From a checkpoint of a small image captioner: soap at rate 0.0016.
Rows from block 2 of the text decoder, named by matrix and row number. Rows with one number belong to one attention dimension. Each number is 50 + 15 x the weight over its row's rms, rounded and kept within 0 to 99. All counts start at 0. After the name is the row's rms in percent of the matrix's.
# v: attention value (decoder.blocks.2.attn.v.weight, 128x128), inputs 0-127
# proj: attention output (decoder.blocks.2.attn.proj.weight, 128x128, transposed), outputs 0-127
v.81 103:58 55 37 57 66 36 38 33 59 47 42 46 43 36 71 64 51 63 67 81 64 74 46 48 38 44 31 42 64 11 46 60 64 51 45 74 51 40 28 49 62 41 43 40 33 68 41 16 66 42 36 32 74 45 58 42 28 64 62 52 57 37 37 49 54 44 52 32 59 49 68 55 66 23 46 22 26 45 70 31 53 58 49 55 73 51 45 59 25 72 48 48 53 37 38 53 52 59 27 31 32 49 52 22 21 17 46 38 51 71 41 38 37 75 55 27 64 15 49 51 37 37 60 39 30 74 49 59
v.82 091:24 39 38 72 44 57 36 46 62 86 51 36 42 66 50 75 54 56 45 35 51 43 39 53 63 66 45 70 04 48 43 68 60 44 56 52 44 55 53 69 56 63 42 74 31 54 70 61 75 55 55 34 43 52 74 51 19 40 50 39 33 59 69 37 53 33 51 42 43 35 51 73 42 63 51 72 71 48 47 70 62 53 53 49 52 60 57 49 27 34 52 62 63 39 22 57 30 55 28 45 27 21 31 32 45 69 51 70 39 89 56 23 21 50 20 51 54 39 59 61 47 50 54 22 62 51 68 52
v.83 097:43 61 45 36 43 83 55 70 72 58 14 50 65 58 35 50 58 54 47 54 13 58 38 51 46 45 45 41 41 59 40 72 43 56 50 43 42 54 76 64 57 35 52 24 67 47 37 31 11 60 48 39 79 19 46 08 45 48 49 56 45 37 48 25 58 42 53 44 57 43 36 19 52 70 50 39 43 29 57 25 70 66 58 66 30 44 57 25 51 63 65 62 52 41 52 56 55 29 48 26 58 41 43 63 13 39 72 37 37 34 26 40 42 46 40 45 40 74 40 29 48 52 50 52 31 64 56 68
v.84 102:53 57 31 68 48 45 53 57 50 73 57 14 50 52 38 26 28 62 44 46 58 56 72 35 78 42 40 60 25 49 31 71 58 40 26 42 51 65 58 70 53 51 64 47 45 51 42 37 37 57 74 44 38 23 38 51 31 39 57 27 35 14 69 55 61 67 46 40 62 53 23 34 62 58 40 51 50 52 67 41 58 50 39 24 58 35 63 48 75 20 55 45 59 47 39 61 70 63 34 62 40 57 49 40 43 58 41 42 50 30 90 28 61 31 57 29 49 60 55 26 61 67 70 49 51 67 45 98
v.85 106:47 67 51 62 68 68 74 43 31 60 60 27 64 51 45 51 37 59 48 24 63 61 36 45 65 28 63 40 36 49 28 47 44 40 49 74 53 64 58 56 54 44 53 46 51 34 32 45 63 50 67 59 17 44 36 64 80 35 48 52 26 31 49 55 50 42 34 49 55 29 56 53 52 19 33 21 34 27 61 43 62 19 49 60 36 50 29 55 64 48 41 52 62 49 32 48 22 55 46 37 44 24 60 50 90 57 66 19 56 59 54 82 33 37 42 69 50 46 55 53 54 47 56 39 18 30 56 07
v.86 098:18 52 28 23 72 61 43 45 55 46 65 47 55 18 57 46 42 14 59 58 58 49 36 63 28 47 34 46 35 45 53 54 44 60 52 59 54 51 28 43 59 52 51 47 68 67 47 68 67 53 75 38 47 44 59 43 68 29 20 49 56 54 55 43 67 67 58 46 35 72 63 77 34 43 39 65 62 70 52 70 36 42 52 19 84 59 17 31 30 67 56 68 46 71 62 42 45 61 72 38 07 38 34 41 64 30 65 73 63 62 59 55 47 41 57 60 56 34 77 49 41 67 34 50 40 41 41 46
v.87 104:52 29 48 33 42 45 48 53 22 82 69 54 32 62 52 74 67 36 82 59 44 42 44 35 57 64 45 63 53 64 15 30 37 55 47 51 34 52 49 39 51 77 36 23 48 76 50 50 88 56 51 83 65 68 35 40 22 93 42 62 55 32 44 42 55 32 50 54 37 55 30 47 43 19 40 76 26 41 41 67 60 41 46 64 62 54 57 53 45 41 67 46 60 50 42 58 56 38 34 67 29 52 49 43 74 68 42 53 71 57 46 44 39 83 62 48 31 43 54 60 60 43 48 64 29 56 37 38
v.88 105:43 48 51 13 38 21 37 28 38 58 31 38 56 58 49 40 52 27 45 59 58 24 31 41 63 44 52 42 28 61 30 55 73 52 42 60 44 71 39 48 52 35 78 53 40 47 43 66 65 64 49 71 56 53 46 58 68 07 38 45 47 17 72 35 73 58 57 53 60 62 41 57 74 54 58 53 64 55 48 61 24 69 61 43 64 54 61 34 51 44 54 18 54 41 75 47 48 23 42 30 45 18 46 47 79 58 50 79 42 80 48 54 78 72 49 53 37 42 43 56 47 45 71 61 42 62 66 70
v.89 096:39 52 40 51 17 49 47 29 40 71 36 27 91 69 61 56 59 53 45 42 47 67 61 49 49 33 38 41 39 42 54 24 40 40 75 45 53 78 73 60 35 60 45 49 37 47 64 35 73 32 69 39 44 59 35 39 62 40 59 26 33 53 51 58 51 24 52 52 78 72 34 27 75 63 55 53 29 48 68 64 34 53 68 34 42 62 67 67 45 39 43 54 56 35 47 56 61 33 54 69 76 49 54 67 58 35 51 31 20 57 16 50 36 65 51 27 45 45 54 44 22 61 88 44 32 64 37 52
v.90 099:41 52 39 28 46 41 65 54 28 31 26 56 48 49 62 62 58 42 52 59 13 35 41 23 34 49 70 49 43 80 42 57 60 49 50 63 32 42 49 46 62 36 30 60 48 37 49 52 55 68 64 50 48 59 75 24 44 52 59 45 41 61 48 76 57 32 54 37 60 55 67 45 56 72 68 74 29 35 44 59 55 48 66 19 70 69 38 38 49 43 46 70 44 41 44 36 30 57 34 47 36 31 52 27 53 33 88 66 59 77 65 38 35 62 46 53 55 35 31 49 37 30 35 62 67 48 43 00
v.91 099:64 38 36 41 63 66 61 59 36 67 35 62 63 40 39 64 57 47 46 48 69 69 37 48 34 61 65 54 44 57 53 43 53 77 45 46 43 21 50 45 72 79 68 47 64 46 50 67 38 52 45 62 35 71 76 34 77 19 71 49 40 38 78 78 58 13 55 54 35 31 33 46 69 41 28 76 45 47 54 60 47 51 01 63 49 08 80 53 53 49 71 46 35 47 37 62 63 59 44 42 62 36 51 45 62 34 67 52 46 70 64 34 42 55 31 52 55 47 64 35 72 61 42 43 63 51 59 33
v.92 100:32 44 33 56 50 38 27 59 47 49 83 55 69 39 35 60 55 76 67 26 61 50 51 61 57 42 47 37 58 80 65 52 54 58 79 57 61 82 85 48 36 60 59 41 28 22 69 37 63 32 61 31 72 46 63 57 48 42 73 75 64 43 58 26 59 38 52 50 49 62 51 37 34 35 70 34 43 33 63 29 92 46 39 55 63 38 45 40 59 48 32 44 47 52 49 32 51 26 41 38 39 31 70 65 40 46 72 57 43 57 61 59 56 81 47 33 46 48 50 82 68 60 75 55 65 32 58 49
v.93 109:67 45 62 54 56 57 45 40 52 85 56 29 56 36 59 43 35 53 37 67 61 53 52 37 71 81 70 66 46 40 32 49 62 36 55 31 53 67 45 57 64 39 60 39 34 33 37 44 30 66 79 28 43 56 41 68 53 37 72 44 34 40 59 57 30 44 44 51 58 44 47 73 36 70 43 58 52 71 69 36 74 42 29 53 26 50 86 45 54 27 34 32 56 64 60 62 62 31 47 49 67 68 74 57 37 38 42 31 68 38 61 44 48 46 84 34 83 33 54 49 26 52 40 73 21 46 62 80
v.94 100:47 46 47 80 56 49 49 55 53 77 55 48 47 41 40 54 58 56 45 71 43 64 38 51 67 45 42 34 72 48 33 60 21 64 28 59 64 57 32 46 60 51 54 35 34 56 39 66 49 71 40 43 41 34 55 36 52 76 48 57 29 63 69 42 69 61 68 66 32 49 39 69 40 78 32 79 72 25 55 58 84 35 55 23 62 51 44 60 65 40 53 45 45 60 64 60 78 76 67 33 57 38 57 55 53 57 36 31 66 85 30 45 29 48 44 43 81 57 56 27 41 60 58 70 49 19 21 24
v.95 101:52 80 25 43 39 52 48 59 52 54 74 59 47 41 29 70 56 56 57 61 59 32 63 38 78 30 47 26 77 54 62 50 43 50 49 58 46 40 71 40 54 36 40 46 57 39 32 56 72 56 63 50 54 47 39 45 51 45 61 83 44 49 36 60 66 58 07 55 92 33 50 51 55 67 48 44 69 56 78 55 65 50 31 39 29 55 41 62 51 58 38 61 86 71 58 62 68 50 40 61 80 46 56 46 66 40 29 64 31 51 68 75 50 60 59 56 82 65 50 31 45 21 60 36 29 57 74 34
v.96 097:57 33 60 45 64 48 42 40 37 56 32 45 47 43 36 70 68 54 18 25 38 42 56 65 43 48 54 37 34 60 39 41 56 61 19 36 23 77 41 60 52 57 80 57 75 40 71 51 68 42 49 52 38 39 48 59 59 63 42 33 46 45 40 39 44 46 40 65 55 41 33 51 36 47 53 80 35 48 57 36 36 57 56 47 66 46 91 43 63 55 27 39 36 12 46 55 54 57 50 71 38 45 52 77 36 40 68 71 44 14 59 55 59 90 19 67 61 47 31 59 73 62 43 68 67 21 42 58
v.97 089:38 52 51 42 29 52 70 58 26 47 30 52 68 21 50 73 52 84 55 58 74 62 37 36 33 59 42 33 54 48 58 64 49 58 71 41 32 51 45 39 55 59 77 38 43 40 54 73 63 51 33 42 57 68 29 46 37 57 71 73 29 33 44 34 32 24 27 15 28 56 55 38 56 45 68 49 38 36 21 65 54 47 60 51 64 38 60 15 34 38 68 64 51 49 85 40 07 35 57 53 67 36 33 32 59 59 45 38 19 58 49 46 51 56 54 57 56 31 51 55 38 64 62 36 63 65 46 45
v.98 092:56 35 78 60 64 23 44 59 61 75 55 55 65 61 52 48 49 11 44 61 27 35 35 32 53 59 66 55 26 66 44 55 37 46 59 79 45 66 63 16 24 41 38 32 60 75 45 45 58 62 47 52 88 64 70 48 40 55 63 58 54 32 31 35 71 55 33 44 62 52 46 71 37 65 57 54 53 71 57 50 27 49 76 59 40 55 52 49 23 62 60 56 60 51 46 21 40 60 44 26 65 42 55 36 37 70 52 39 29 58 33 39 62 52 63 24 43 32 44 68 72 35 44 34 48 49 75 22
v.99 099:50 43 63 45 43 55 51 37 59 68 36 60 58 59 82 53 27 56 46 64 38 57 59 46 43 51 74 71 57 51 38 55 53 50 44 37 66 54 24 52 48 56 63 59 60 19 35 16 30 30 37 58 75 35 32 51 53 58 61 43 29 57 56 31 68 62 48 30 43 34 28 63 27 39 49 34 33 50 23 70 85 51 38 26 47 63 40 55 52 37 45 34 65 65 85 08 67 36 35 33 38 48 23 67 59 37 53 55 46 45 39 67 72 22 68 59 42 28 45 76 61 50 61 58 43 36 51 39
v.100 092:36 53 53 53 72 69 49 62 56 38 78 44 22 43 32 58 52 38 42 59 18 48 55 53 61 09 65 43 47 44 47 67 54 19 37 52 25 35 22 50 41 39 41 47 30 69 46 25 91 78 48 47 61 50 66 41 70 42 78 49 60 44 71 24 50 43 40 27 54 62 61 54 52 43 47 42 40 45 15 39 45 35 41 55 34 61 53 25 52 38 45 52 69 33 29 53 53 60 47 41 49 59 55 60 30 22 52 31 62 44 46 30 26 48 53 49 36 39 51 33 36 58 13 46 46 50 75 66
v.101 089:60 55 40 40 34 46 65 70 65 45 56 54 27 42 68 51 55 56 50 22 36 61 49 43 51 50 45 48 64 40 58 64 43 67 00 49 60 57 38 35 46 31 44 40 54 46 49 45 46 56 39 69 49 33 48 57 31 55 20 42 43 48 53 57 43 47 33 75 46 55 67 48 47 41 27 26 51 50 32 56 19 69 52 50 43 72 39 56 26 38 45 57 70 64 70 34 62 32 52 01 23 65 25 20 41 83 59 58 51 39 62 42 51 59 42 72 47 50 48 76 72 32 53 33 32 50 81 28
v.102 085:49 36 38 68 59 74 64 39 60 52 58 33 43 55 29 44 44 57 45 25 38 61 39 28 21 48 44 52 49 57 58 58 71 40 14 69 77 44 41 19 47 59 42 49 17 60 32 62 50 38 69 68 26 52 53 28 39 07 59 39 46 12 34 61 58 65 44 40 56 32 39 41 60 32 54 53 55 64 88 49 38 49 34 44 73 68 41 60 53 36 57 47 41 58 65 60 22 26 28 48 31 36 38 59 49 44 30 32 48 48 50 42 31 35 38 38 57 21 48 32 52 48 43 41 29 53 40 39
v.103 084:77 59 47 74 79 50 36 50 62 56 71 48 44 74 41 54 62 58 45 77 72 28 27 57 53 39 44 58 41 73 45 44 38 45 29 74 55 37 32 27 30 44 56 38 55 67 80 52 34 59 61 65 43 55 56 59 41 30 84 30 34 41 57 67 62 53 28 64 59 59 45 43 56 34 67 47 65 53 44 47 50 31 53 73 51 64 66 40 34 19 63 55 32 86 63 80 37 47 65 57 55 59 35 35 49 76 41 42 51 49 43 60 41 52 73 42 33 26 52 47 57 84 16 57 51 59 35 70
v.104 096:37 17 39 57 22 42 49 39 45 35 51 48 55 51 57 43 61 65 36 64 63 59 60 34 67 58 65 64 59 44 69 42 43 27 52 48 47 31 43 32 70 46 49 44 47 49 58 68 30 57 44 44 72 34 50 73 52 36 34 55 61 58 65 62 48 23 64 72 30 58 74 74 38 51 64 67 60 99 69 34 42 34 35 50 48 55 63 42 22 62 49 53 45 71 65 64 40 29 36 67 47 39 94 45 67 47 63 63 68 59 41 40 60 61 21 45 42 60 33 69 51 22 62 55 24 27 50 68
v.105 090:56 32 29 36 52 28 75 54 99 35 40 59 66 45 56 21 63 67 63 36 35 53 52 69 45 45 57 54 61 62 53 50 22 43 52 87 44 47 54 38 54 34 68 66 44 54 48 31 46 27 11 52 27 28 49 61 59 50 55 65 32 39 34 48 62 63 42 44 29 46 53 39 51 31 60 22 32 71 44 32 49 41 34 45 58 34 50 28 49 39 56 33 40 55 37 46 48 18 52 69 46 56 32 41 45 49 42 60 47 71 38 50 52 66 58 69 43 59 36 20 51 44 66 61 84 38 39 60
v.106 097:47 53 34 72 42 43 55 35 38 79 32 47 45 70 37 52 36 37 40 58 40 75 41 18 68 62 54 64 36 44 33 63 60 51 32 68 41 26 56 59 25 26 40 64 67 29 49 71 41 35 91 81 50 49 68 79 52 57 54 49 47 33 51 71 28 50 55 40 68 50 64 63 59 75 20 59 52 39 43 42 66 54 70 56 59 89 64 58 57 47 29 41 48 45 34 66 89 61 60 54 39 50 53 37 34 53 77 58 50 71 52 46 70 36 32 41 40 55 70 58 47 60 48 30 55 32 58 54
v.107 091:35 44 98 52 36 72 65 74 33 47 64 47 38 54 45 36 53 65 51 34 39 54 25 34 55 70 57 44 52 49 63 52 49 47 56 45 45 81 60 46 52 31 43 83 16 51 50 57 32 54 68 33 28 79 39 46 69 44 66 47 32 60 26 60 55 51 49 66 64 42 46 44 70 43 49 79 51 28 46 58 48 37 68 52 76 51 68 37 57 43 45 23 54 70 31 65 51 25 42 63 39 46 64 75 53 26 26 61 51 53 22 61 57 50 34 61 67 62 53 53 59 22 21 69 47 42 60 73
proj.81 100:18 31 54 51 36 74 33 73 49 34 38 38 20 31 32 44 56 62 37 15 51 40 51 51 55 55 38 50 43 64 69 50 18 50 36 41 52 57 59 73 41 74 21 46 41 21 52 65 38 33 30 76 43 74 35 62 54 58 47 55 50 31 40 70 39 49 62 63 31 48 62 42 48 65 53 90 58 61 43 65 23 31 52 32 46 41 67 41 62 59 47 39 27 70 61 33 46 51 44 40 55 37 51 55 59 64 45 44 57 34 77 68 70 35 43 41 21 79 60 42 56 65 41 59 58 33 36 30
proj.82 093:59 32 37 42 21 49 49 42 57 22 64 42 63 65 35 18 41 36 44 58 56 42 40 37 32 37 67 18 70 72 55 38 34 63 62 35 60 48 22 11 32 34 30 30 43 59 32 18 29 41 41 58 50 54 20 16 63 59 52 70 58 47 52 72 32 56 55 33 42 52 36 39 35 35 48 63 14 43 54 37 52 73 54 43 50 42 49 54 46 50 51 28 32 47 45 62 60 49 57 57 63 57 69 38 42 40 45 34 40 22 30 77 49 34 69 56 39 69 50 59 33 46 53 45 24 43 31 54
proj.83 095:50 51 33 42 25 16 59 06 32 40 59 73 46 40 43 37 66 23 66 46 63 54 57 48 43 54 42 43 31 33 43 18 56 63 57 41 53 43 43 52 33 50 64 76 42 47 51 67 43 42 40 87 57 85 40 80 68 46 63 49 59 59 43 48 42 62 46 44 37 55 46 67 37 28 55 18 71 37 44 66 34 37 61 69 62 68 44 62 34 63 25 53 37 71 26 36 67 70 47 61 33 42 40 53 41 72 19 67 69 58 60 66 24 41 61 33 54 40 58 51 65 60 55 56 49 50 46 33
proj.84 101:42 35 50 45 35 34 45 49 26 30 33 70 44 53 36 48 51 40 65 38 31 67 37 60 33 49 52 46 88 52 38 32 59 54 63 51 37 29 35 35 46 30 53 35 49 80 28 68 62 38 32 50 44 48 41 67 42 48 59 49 29 69 46 41 30 37 51 40 54 35 52 34 18 46 44 45 35 32 57 61 42 50 52 74 42 50 47 63 31 75 67 41 49 71 36 68 31 32 63 47 52 32 34 55 56 43 50 39 26 39 26 80 31 73 57 67 43 64 37 78 30 32 27 52 20 12 36 27
proj.85 110:56 68 50 69 47 41 36 72 62 51 45 74 53 43 49 36 54 43 44 54 53 65 57 43 36 30 54 55 71 30 63 74 70 55 68 38 55 48 39 49 40 61 25 45 22 60 49 77 46 33 10 38 75 66 44 50 17 39 54 43 47 51 41 49 52 46 59 51 37 32 38 45 43 56 41 69 74 74 52 65 42 96 56 48 57 78 58 20 29 52 46 42 46 51 46 64 85 61 46 80 54 63 45 22 24 36 42 79 25 45 52 50 56 57 57 34 50 21 58 34 42 44 39 61 62 52 53 75
proj.86 101:58 54 69 62 54 65 56 72 74 41 47 37 49 82 56 72 52 82 48 50 52 43 65 47 51 53 44 36 62 48 72 61 31 70 50 49 42 45 74 53 57 63 50 36 36 38 51 39 49 46 51 64 74 65 50 58 43 66 56 49 41 53 71 41 24 33 49 65 49 26 31 42 67 63 45 68 28 52 44 21 31 84 43 52 26 43 57 51 47 36 42 40 48 23 44 54 51 39 18 60 99 73 55 93 57 63 57 62 64 44 30 33 62 64 31 56 45 64 37 61 43 39 77 47 54 73 41 56
proj.87 103:31 51 22 58 71 66 34 58 60 55 37 47 46 18 36 24 27 79 19 23 29 45 39 63 64 30 71 41 36 46 99 73 44 54 43 55 70 44 41 38 49 33 53 58 53 50 63 60 55 56 47 54 37 54 64 34 56 27 55 47 59 67 68 52 58 73 65 25 66 51 70 55 72 76 53 50 60 55 42 55 39 64 51 48 58 34 31 74 53 61 25 66 29 36 47 52 44 41 58 50 60 44 53 51 32 48 61 36 37 42 32 77 80 26 31 57 55 57 45 65 52 43 31 31 49 65 46 40
proj.88 111:38 38 38 80 67 81 43 64 54 47 79 63 40 48 41 42 41 70 61 70 43 65 65 57 45 52 72 21 44 33 73 38 35 35 46 47 48 37 73 40 56 55 34 38 63 57 63 42 59 25 49 43 46 65 48 45 29 90 30 43 45 75 56 60 22 44 49 32 37 16 73 65 45 26 49 43 28 41 54 27 49 34 43 67 39 65 41 35 47 73 39 76 42 49 44 50 59 67 48 53 68 53 66 62 10 44 48 22 53 54 41 68 38 33 43 43 59 37 62 49 43 52 67 47 65 56 18 49
proj.89 096:68 45 35 57 97 52 47 49 46 53 59 68 23 40 19 51 36 32 75 67 45 36 34 72 52 66 39 63 59 57 48 67 44 55 26 36 66 36 32 39 34 40 68 49 53 59 01 59 56 47 11 58 47 24 55 57 31 54 58 72 33 72 46 71 54 65 38 43 39 26 45 54 24 56 54 34 47 62 49 52 68 35 49 59 61 57 47 49 56 65 34 60 33 47 44 59 36 60 35 45 41 40 72 37 49 86 36 66 57 54 53 36 58 34 63 57 51 59 45 55 66 74 23 78 65 48 54 41
proj.90 097:57 40 55 58 39 61 23 63 50 30 69 62 28 61 36 54 43 60 74 23 79 43 37 81 59 42 43 27 59 26 82 41 48 53 32 51 54 51 69 24 46 46 49 61 56 22 50 41 61 36 35 59 54 52 41 34 48 66 35 71 59 42 37 49 50 81 34 60 42 65 29 23 69 35 27 62 90 41 32 52 52 64 29 53 54 51 58 51 42 42 53 36 66 45 50 52 41 23 51 32 52 52 61 56 50 52 10 70 33 36 31 51 46 42 42 47 39 54 86 49 68 53 89 51 43 55 40 55
proj.91 101:48 61 60 30 58 57 39 47 41 34 57 58 62 29 46 27 63 72 47 35 44 42 55 64 54 29 66 20 62 33 32 43 50 40 63 37 42 68 37 35 34 22 24 39 65 70 59 35 90 46 80 52 55 48 47 62 17 80 51 54 29 54 43 55 43 51 50 30 58 50 52 49 35 50 69 71 36 51 56 34 58 76 88 47 48 85 23 45 50 29 48 59 60 76 73 77 37 38 55 38 36 54 60 64 54 72 18 55 40 23 45 39 78 48 57 53 48 48 47 52 45 46 58 43 59 49 61 55
proj.92 101:70 55 39 60 30 52 53 40 39 52 17 63 40 49 52 53 53 09 50 45 28 60 43 42 31 80 43 37 33 47 51 51 40 47 31 45 74 33 49 44 65 44 39 58 49 76 46 46 29 69 25 54 38 42 37 31 62 69 34 34 48 37 56 78 60 56 88 51 38 15 56 47 77 53 31 42 65 61 35 60 63 69 61 31 56 70 39 46 45 61 55 38 72 66 49 50 30 60 77 60 63 72 43 58 54 44 30 69 45 35 49 45 62 17 39 79 39 62 53 28 31 54 20 35 51 57 52 46
proj.93 108:67 33 43 47 55 30 50 65 35 30 41 63 46 59 48 58 60 48 64 43 29 34 63 34 11 31 60 41 55 51 44 59 61 33 26 63 69 71 70 54 29 43 19 59 48 45 60 33 55 50 18 63 47 31 64 44 29 60 65 45 46 60 24 32 36 44 67 26 79 38 61 33 44 24 54 39 35 35 60 76 51 52 72 63 46 35 61 57 52 79 56 70 52 73 57 28 15 69 57 50 29 40 34 52 53 38 57 41 40 66 49 50 57 70 17 55 46 54 54 45 65 76 54 26 71 44 44 56
proj.94 100:61 76 46 38 58 32 59 48 39 41 51 56 45 35 37 47 45 49 47 51 62 50 35 75 28 57 64 49 45 51 71 63 75 48 63 51 57 45 33 23 46 42 45 54 54 56 62 46 36 34 87 27 74 58 51 40 40 21 47 51 51 49 39 57 56 41 43 69 59 48 35 24 58 35 49 43 31 53 59 47 36 79 54 51 23 67 27 50 40 67 49 29 31 70 16 19 37 37 19 71 49 60 58 68 48 58 65 75 37 50 59 66 71 67 55 63 17 51 47 85 56 44 39 27 65 75 57 76
proj.95 098:80 63 86 72 69 50 45 39 34 49 31 47 48 48 46 38 41 55 44 21 49 51 39 61 31 58 65 74 58 42 43 58 81 71 58 47 73 58 58 56 31 69 70 67 52 48 59 41 55 56 37 31 59 67 56 67 55 45 48 45 44 59 59 67 35 70 87 63 19 46 48 53 66 29 47 51 74 43 27 50 33 53 50 61 63 47 49 16 53 58 62 47 35 44 61 47 57 61 51 45 15 53 37 59 37 55 61 20 37 48 53 38 44 39 35 27 33 28 55 82 55 90 67 64 68 40 37 70
proj.96 101:63 66 44 52 41 56 71 63 63 46 73 64 55 79 42 43 45 47 49 81 54 45 62 22 72 41 77 61 46 38 70 64 39 57 47 42 59 55 77 46 39 89 33 49 52 48 22 58 54 38 25 59 47 38 64 39 37 44 56 66 50 64 83 59 50 62 88 35 56 42 49 77 53 24 45 35 60 63 63 43 60 63 39 46 45 59 48 54 48 49 78 42 59 82 58 54 34 21 26 57 66 53 66 47 40 65 20 44 36 50 44 26 50 43 48 47 28 53 51 52 23 66 36 64 85 37 43 62
proj.97 098:60 50 46 29 60 59 70 24 36 57 55 31 36 55 44 35 50 44 40 21 28 16 38 86 44 37 53 68 46 36 32 55 51 49 39 68 49 59 63 74 27 69 52 74 46 39 33 52 39 21 45 21 51 39 53 50 60 52 40 42 34 36 67 46 62 36 20 88 68 65 56 42 43 55 67 66 50 39 36 76 70 41 33 66 53 55 41 72 53 38 50 31 41 58 34 55 63 81 49 33 47 41 46 59 52 41 58 49 75 49 58 27 51 68 35 34 66 62 39 51 31 23 50 49 58 11 54 59
proj.98 098:29 61 37 65 27 59 65 41 53 37 42 39 35 54 47 60 48 62 74 16 49 44 57 31 33 47 68 60 76 41 74 49 33 66 62 34 48 52 31 58 52 58 57 73 42 56 71 53 53 63 45 28 25 55 26 46 51 73 33 71 47 45 33 67 18 40 69 65 46 54 40 42 76 63 26 26 43 32 43 67 38 34 58 63 40 36 26 56 72 71 40 53 46 39 83 69 63 33 56 47 19 60 54 84 36 24 41 61 63 63 60 43 57 64 50 78 44 37 69 52 50 43 40 53 49 75 45 42
proj.99 098:48 52 39 36 54 48 53 53 51 40 76 35 52 32 42 56 80 68 71 28 37 42 30 63 84 42 39 52 75 63 28 62 58 66 77 80 55 53 66 29 41 74 61 47 16 56 61 75 63 73 69 53 36 37 63 71 47 34 30 69 86 45 70 54 39 42 56 57 48 56 62 40 78 45 61 33 48 46 49 39 43 71 58 58 55 48 48 49 21 63 59 59 40 34 51 56 61 53 78 45 22 57 73 45 47 59 40 58 91 48 54 61 47 32 55 32 60 69 74 42 38 57 40 51 37 49 34 56
proj.100 097:45 73 64 74 65 29 38 27 54 84 50 82 70 33 40 49 51 67 69 43 55 25 54 40 30 68 44 55 51 70 68 40 36 90 46 13 58 59 69 63 58 54 58 72 47 39 23 61 26 46 61 46 38 50 42 49 38 36 46 49 37 54 44 66 50 58 62 66 62 44 58 29 45 70 49 30 65 55 68 66 52 48 39 66 60 34 45 65 58 58 45 21 28 35 47 57 49 48 42 48 55 27 50 72 35 69 66 72 58 71 58 53 70 52 38 60 38 46 65 56 29 51 50 95 40 70 54 32
proj.101 087:46 44 44 45 57 62 63 47 41 47 28 36 42 33 50 46 33 30 40 53 43 15 67 46 38 59 53 52 46 69 33 39 74 38 99 61 33 59 66 47 42 42 52 34 58 28 41 55 36 61 58 35 33 61 43 51 56 67 55 51 45 54 30 29 47 40 63 22 63 33 66 46 38 39 69 52 48 52 52 68 41 34 48 21 09 27 70 57 35 52 64 48 52 56 37 49 55 40 69 50 50 54 50 36 49 13 37 27 32 45 54 75 71 29 82 43 37 41 49 32 41 74 55 80 30 62 26 53
proj.102 095:37 70 48 39 23 45 26 42 51 49 36 42 77 39 37 73 32 35 50 63 45 25 64 80 67 42 53 58 54 21 63 59 46 24 69 44 42 44 52 66 66 54 54 33 72 32 53 55 64 60 50 40 72 76 64 60 57 87 68 61 27 79 57 05 70 37 59 27 58 41 46 34 78 51 54 74 40 50 21 59 28 50 53 54 44 31 68 43 49 46 39 59 67 37 54 56 59 62 47 31 77 59 48 25 49 46 48 51 70 55 64 40 50 37 49 37 51 70 29 47 52 30 50 45 54 39 67 40
proj.103 087:54 46 42 59 40 45 60 52 63 49 29 61 51 40 57 64 61 47 64 21 36 30 82 70 81 46 68 32 47 51 15 60 37 53 63 36 74 26 36 57 71 44 40 51 71 57 33 21 46 31 73 42 73 37 57 42 44 81 55 73 36 52 31 23 33 41 62 46 54 51 28 42 65 58 30 78 56 63 39 64 53 43 42 54 68 32 42 54 42 68 39 59 43 42 69 77 71 62 64 43 47 44 51 87 39 48 60 46 32 57 59 69 58 52 46 42 85 60 34 45 45 38 62 61 48 42 63 21
proj.104 105:55 43 46 58 77 72 40 60 39 56 23 54 55 40 51 59 18 28 56 58 37 66 55 47 44 53 38 43 51 10 19 43 78 35 33 50 62 79 49 41 51 64 47 38 76 56 50 55 54 64 34 44 54 56 57 43 58 30 54 58 33 53 47 43 42 33 46 29 87 55 26 49 42 37 40 29 47 25 36 35 35 88 58 40 66 55 27 29 66 72 45 65 33 32 21 56 56 41 75 36 56 27 31 46 66 59 42 45 32 38 38 47 58 58 56 54 44 24 61 50 45 62 87 52 59 54 75 53
proj.105 092:43 58 56 34 15 70 43 75 17 52 37 41 31 38 73 62 27 67 45 53 62 44 71 42 52 56 51 40 56 28 37 81 54 62 56 52 49 54 39 65 37 67 32 34 61 49 56 29 50 41 17 48 52 56 30 48 22 53 39 50 59 65 78 44 35 30 52 62 57 52 44 50 49 38 43 38 40 56 46 35 53 66 51 47 27 48 58 67 37 42 48 46 41 81 34 36 61 77 75 25 62 31 62 35 36 68 68 24 45 53 48 42 32 56 79 33 49 74 54 73 81 44 50 45 16 50 66 61
proj.106 106:71 44 54 49 51 90 60 67 56 34 44 61 55 58 41 23 52 68 73 74 64 63 45 57 46 72 47 24 40 35 91 50 68 99 46 56 61 59 67 63 61 49 74 80 49 61 42 64 69 77 54 69 39 49 65 45 62 72 56 33 50 72 68 42 69 46 74 54 51 53 36 38 70 46 47 58 65 68 68 63 32 32 40 25 47 44 41 40 80 67 67 70 60 75 59 50 44 37 48 72 62 55 58 36 61 41 52 57 53 28 59 44 37 37 77 57 54 54 43 35 59 44 62 49 54 58 49 55
proj.107 094:70 67 45 25 54 68 42 38 41 62 54 54 57 58 52 85 50 73 43 36 46 26 95 50 52 40 36 57 60 32 46 54 62 25 33 32 53 29 69 29 58 44 55 39 64 78 57 38 38 53 47 58 59 86 64 57 30 29 39 49 58 33 67 63 44 41 70 51 49 48 56 47 21 79 50 46 38 53 23 74 36 35 60 43 35 42 46 25 49 46 59 28 52 57 47 39 67 58 70 68 40 61 63 38 66 86 62 61 64 43 59 36 47 44 59 34 58 37 45 63 38 69 48 10 71 41 36 53